config.yaml
translate: 0.06
bottleneck: "vq"
encoder_widths: [32, 48, 72, 104]
decoder_activation: "silu"
init: "xavier_uniform"
beta2: 0.95
adamw_lr_other_params: 0.003
lr_schedule: "wsd_sqrt"
Rows from block 4 of the encoder of a small image VQ-VAE, named by matrix and row number. Rows with one number belong to one channel. Each number is 128 + 32 x the weight over its row's rms, rounded and kept within 0 to 255. All counts start at 0. Numbers have three digits each. After the name is the row's rms in percent of the matrix's.
After each channel's rows are labels from the 100 images, of 14848, where the channel reaches its highest value: "strongest on" is what is common among them; "patch colour" is the nearest of a few named colours to the mean colour under the peak. Only what is clearly more common there than usual is listed. The data: gratings and oriented noise at many angles and scales.
# convs0: expand pointwise conv (encoder.blocks.4.convs.0.weight, 192x48x1x1), inputs 0-47
# convs1: depthwise 5x5 conv, stride 2 (encoder.blocks.4.convs.1.weight, 192x1x5x5, trained with AdamW), a 5x5 kernel
# convs2: project pointwise conv (encoder.blocks.4.convs.2.weight, 72x192x1x1, transposed), outputs 0-71

convs0.34 107:143187122119076159115113188180169167122106163144137126112103135168110160100144146218146103108137133157163153202141150181149136100089125117113130
convs1.34 095:120110100109134106111132120137113129101156206105085057121191160130080105133
convs2.34 114:139100120113093102144072074143111076114059147129089139175119120165151159165128091170129128112095045140141098127148160129159128131142114150130119127111114139135120043122077196095066158056140135129117096157118162148169
strongest on: dashes
patch colour: brown

convs0.103 055:121117166180119109158116116138178131145131098134159183083093146111204140194114132144099175099136147145123143092166188089105088128167183104138153
convs1.103 120:125129124122132119124135140145119119165230167122118158220159112106137141120
convs2.103 070:123166092186133128126071114097179186064122093118175120122217063119121098129097189146168117087115076144121102110114123117086167086178104116165124154116126102150096106161100121130125167138129144127091114085146088097111
strongest on: very coarse; filtered noise
patch colour: pink; white

convs0.3 077:066146090153108146208136125109131059145155126125151060150105093121092098162145148088106135108102113165135103117167160117125094171096116131053133
convs1.3 138:140143152152146139137117099109160147095045075160145107055084149137138110133
convs2.3 090:081119124144131142067095103088132090100094181120139108078084125123141099126155069094128113086106100175104121106097114131113018140108115132113104095155077131090118077152103130102122090107078091100170068120116105110095
strongest on: coloured; very coarse; coarse; angle: stripes at 60 degrees
patch colour: cyan

convs0.75 074:152116154145090157136066114095126107104147148116133193095069158052138111129137095115156206163157156108141140115104119062120083139115144089144102
convs1.75 076:143174177158150137174181155132144169119161164160180133126169127152143137183
convs2.75 066:078148113130067176127138108102078134123128078126209112171081117116121118114143150193122165161132099119177161105154132152091145124110140142145128079073167140150143134157159109104112050147154111117053140173173119139082
strongest on: fine; square grating; stripes at 75 degrees
patch colour: brown

convs0.107 076:168159123101155140076142166101151185143168187149145170060175108162153153140130106144132076113111169129136098173161151112154147061133167158132128
convs1.107 081:110113131134111117126141087140120132151111093131105174136127114137224219121
convs2.107 091:144118167230160140135136117136061154119131127109211164135129093157119076117132130112144153128140140131176152126121098134103117164144158077141192098166158076149158165094161126106182129118150192129122161156143068126093
strongest on: dashes
patch colour: brown

convs0.96 051:143060143113096114081093099069140140188063127118077164083134108078117109100124097189128130105153096129099136086142177142101151125134166134149099
convs1.96 084:117124122129107121128139161118121119177215164121125165213168117138131166136
convs2.96 065:109146143162141104132133104167179124108117097118214138186131166147081169152180121094092147143149154148100136151167103169101137134106143103163183181100071153076194068135110101185134112136133122185157139142129149139156
strongest on: coloured; very coarse; dashes
patch colour: cyan

convs0.93 063:067121112194147135160143130117130100178186099142182153136110073153163066175095141125133117091141194153155102127130134154127125168123189162124129
convs1.93 087:101110117114123123130137140106121144226167133133137215171138098113160136115
convs2.93 074:134121116122158208163102135141166182111128175152097095123140128146170152209145150175152180147193137167142131199098161150160180124138074142144078121109191136169107110195143116116132113104103132132147121139159110132137
strongest on: coloured; very coarse
patch colour: pink

convs0.149 117:089167123123097155137161108101121098184107171125144074139175100131153094188162152125157145090128105132110082124058185133137165072121111148119071
convs1.149 122:132117134128102137138144130061125136172217110105067090159117122126076120135
convs2.149 119:156104131094145140089136067156119150162154143183130147129116127084154167107151145127163160083076203082165132129117148118146168123145144067100095082117149159184167085145164091117145117054134137107157077161093124181144
strongest on: dashes; stripes at 150 degrees
patch colour: brown

convs0.80 100:099089062092080132108097080075126129145087110075113125089147131111112171128135116096078129048125114075140110095124159139076100091100127118097116
convs1.80 096:125124123126120118127135148129132137193203161131143189201165126121157176142
convs2.80 100:102111124098152110152121153106090142157190055142173099150128133144162127098083152050142141122116154108156105163172185120160157090120111112136127165205120165110118120079179124164132129072189123083176096127108137155111
strongest on: square grating; dashes; coarse
patch colour: pink

convs0.26 088:137157116124159119107142128115111159128125103166126190179170104160138206120125167179137150145170110145102149153105120172113124102106081222170161
convs1.26 088:123140134146169145116155161122117150210113061141134187159177144142153146151
convs2.26 079:135107109138141133102104167094154098226146166128086158162083118141050095100130129164174117142143102152105166112090173146119118088144117102143152117112106066135111070084123082182177133153082152141118146154124152160076
strongest on: coloured; medium
patch colour: purple

convs0.169 059:179154144087126142117141187145136115131090152149115127158140203160150116076167104155170073139158137135160118226098110111153189122141143131126123
convs1.169 081:129128116124101123124136146118119120173211172103118159212185108120123153132
convs2.169 075:092107137108147133105135157117087069141095183142092101151059150142151151139173082150080148071090093104103139075095097151122079173136135141170143115151089122131128093130075169064078098127109138152134111186081154118162
strongest on: very coarse
patch colour: brown

convs0.186 069:117088071066078145085103110106116140109086078109105116083125125111123135113111105090112057092121123081130098125060113093099097064104139109103118
convs1.186 084:142140127124109132119135150138139122138190178126124155231190127113138171122
convs2.186 062:122066135136175116146089117068056084135096125185133070110089119142173102173158128178138136086076122068139123108061146134101154121192122174114152110150069140097128091130131132098114129091157106130110168133123130153168
strongest on: very coarse; dashes
patch colour: green; black

convs0.184 059:090130085110165077122106086124160082081160128082160118109115115119179198116126076068097107084097086123090099124089112086111113152092128122116152
convs1.184 072:153142138129145154133123143142130146119178181137132146208195165152140180166
convs2.184 063:140108129117122111120125124090159095098141150178137128103095151145144069143101100146182146101158089168137117099126104097087076121153094182128161069088107089096082128110127081089158157117163071202104046119134119155171
strongest on: coloured; dashes
patch colour: purple; brown

convs0.74 080:123107132131170068154142072098177078066138162092138063128107109106147110118144059115138106124124075121065143128086122112140169163156124091114108
convs1.74 064:111098092108096088151144139128094148169149168084166173182172080139151153135
convs2.74 082:102156094076109112095166128124119087135161154064147149115101086170090121149129103069093108153196117121107102098141116132135127093061064132141105116092170141100062106111141170103176125156113101192157108156137134183160
strongest on: coloured; windowed patch
patch colour: purple

convs0.137 058:126115161152056161111166163142070179168138175107103128136128152062084116158085126146144145121179137099130131111159123093134138119168191092109076
convs1.137 113:113130121115111132096128116125107117198206129121137190211144115104128138112
convs2.137 090:113129150142159130121085113182152156134047097121107128176105193094053126112143107121146091099097123116126116147121072136142150154109126118095124110163075185103194115139130125186125081130110074128086167105131103159201
strongest on: coloured; very coarse
patch colour: cyan

convs0.4 108:096121135153157176139134112124070082084153110168067137163133118154080119145130132102117067152098142161164065113189136148106160178080146160124101
convs1.4 125:135169152144125170167148105193113144113061108109111156096107078086097148106
convs2.4 099:075080123106073180146091091189144151134111227163117075187123082121091166162137142125144119076060121130153176089158122122119115125171171130151129128123182122125094114135120065122102125116141121114101135113166141152126
strongest on: fine; stripes at 135 degrees
patch colour: brown

convs0.47 097:180128119192106143169100128033131127090137100127111111164095086152095074097108126067153109127125147097177121144096082110111153131091147130176121
convs1.47 093:135119131124138134132133124109116084071087114137161206190169115100093087097
convs2.47 099:149126143133072172201148143182084137130158119103101189139140097128163105158168136081117091095052124115144109156123118162129158079115134191131095218101136110117144122139192108102129104109131090141128085159179123106115
strongest on: stripes at 0 degrees; fine
patch colour: brown

convs0.122 051:107141095091086126131139149172114133125113115126151080126116127121089176127163156060095092138152127091171135168088084072157108075122101097043143
convs1.122 063:128123143141133124136143144110122154180198161143156190196160147122155181152
convs2.122 062:146122122137140121179158185130099105116108128132123146130138126117178074099125045193149106110065163074124149115104121074107136134138136146062180105158119140132107167137101122128131153134115072167026127123115109189143
strongest on: dashes; very coarse
patch colour: brown; green

convs0.175 106:133162152202139178157092146140120102162160135149142167108121150134120181152184144102148126120154150138161090118186155150144168219097160171118117
convs1.175 094:140122116110125137137129113112152141105131125144153003126133139171165177156
convs2.175 092:181112125154216133120133147158138137144177128182111049135116064113096117143155164126173164134140136165180118105140141180155091146056182132115099119085120164110131112175142178138145124156119130109164131175131087138176
strongest on: stripes at 165 degrees; stripes at 0 degrees
patch colour: brown

convs0.82 081:096076064119082123076078119099163166106141146060126144080127097130155163144120102144082113091128102047104155125146122108111120085124170103114147
convs1.82 082:120123113126125113123136132133125135185189135139163225201139115132150157122
convs2.82 081:086145116096171109132165130084081099133181131144177110143152122138150138149098090087172119173135180127116148207132181163145179165128127127126154138162140124114160126054136112154161119122163152110229101097167125112166
strongest on: square grating; very coarse
patch colour: white

convs0.2 095:112094092089102156106101101164131096118161138101153157085152111172126227117155126111096134133155081091172103169082150150136090117140165134068152
convs1.2 109:140157151151159137161147159165127128125124172138143095032122149161115066151
convs2.2 111:122190109134089144140169109110142147196103124130107119123113117197140090119133127119156124114130098104094165137142089072215118111075115160183176109106126109086096118139081183133111123150098118165105158152194060127161
strongest on: dashes; very coarse; stripes at 165 degrees
patch colour: brown

convs0.126 125:117086142131095131161130162076147142119127085148085079158147102113094065105086090090080170124077105129101161138106074138152128087117169186131164
convs1.126 081:131190153098110078136110084164083115100087190103138115087167104133139116112
convs2.126 132:136141101097137131081121129174115126139092117133082135141108121130207133176193102079196114178118128102127083101176119183130117138108137119149135131094079080113104166159118122139100167153154163152061138136180152048112
strongest on: fine; dashes; stripes at 90 degrees
patch colour: brown

convs0.9 110:097063157126152105140110177163080069165127173115129151078164140161116130112103176152136089180172138158134120111103109150160100169113090137061144
convs1.9 086:148149153149132170125126165167140128070162165128051117192110136146167133106
convs2.9 098:164155098127099133139105129185088129110111142143112144141175103174177164127104061133106145101177108122118145141178129139150112142148101093131143087114087109158128148112155098137078063148219115212123181089135170140088
strongest on: medium; stripes at 60 degrees; sine grating
patch colour: pink

convs0.86 159:113152141127175158109146156163159154147166144159155168128143162163181205132167121179143180125169132135170129191176127151160156142160166151135168
convs1.86 104:097129124114104153152131129116204192147066135172198142103128110114142119130
convs2.86 139:198089119082130169186201085138175095151120128131129150144166110174085127090132098111151151147115182127096179168126083117139145137145082178134171123124100101118098173140134162125123080172163187162117167107140081117137
strongest on: filtered noise
patch colour: brown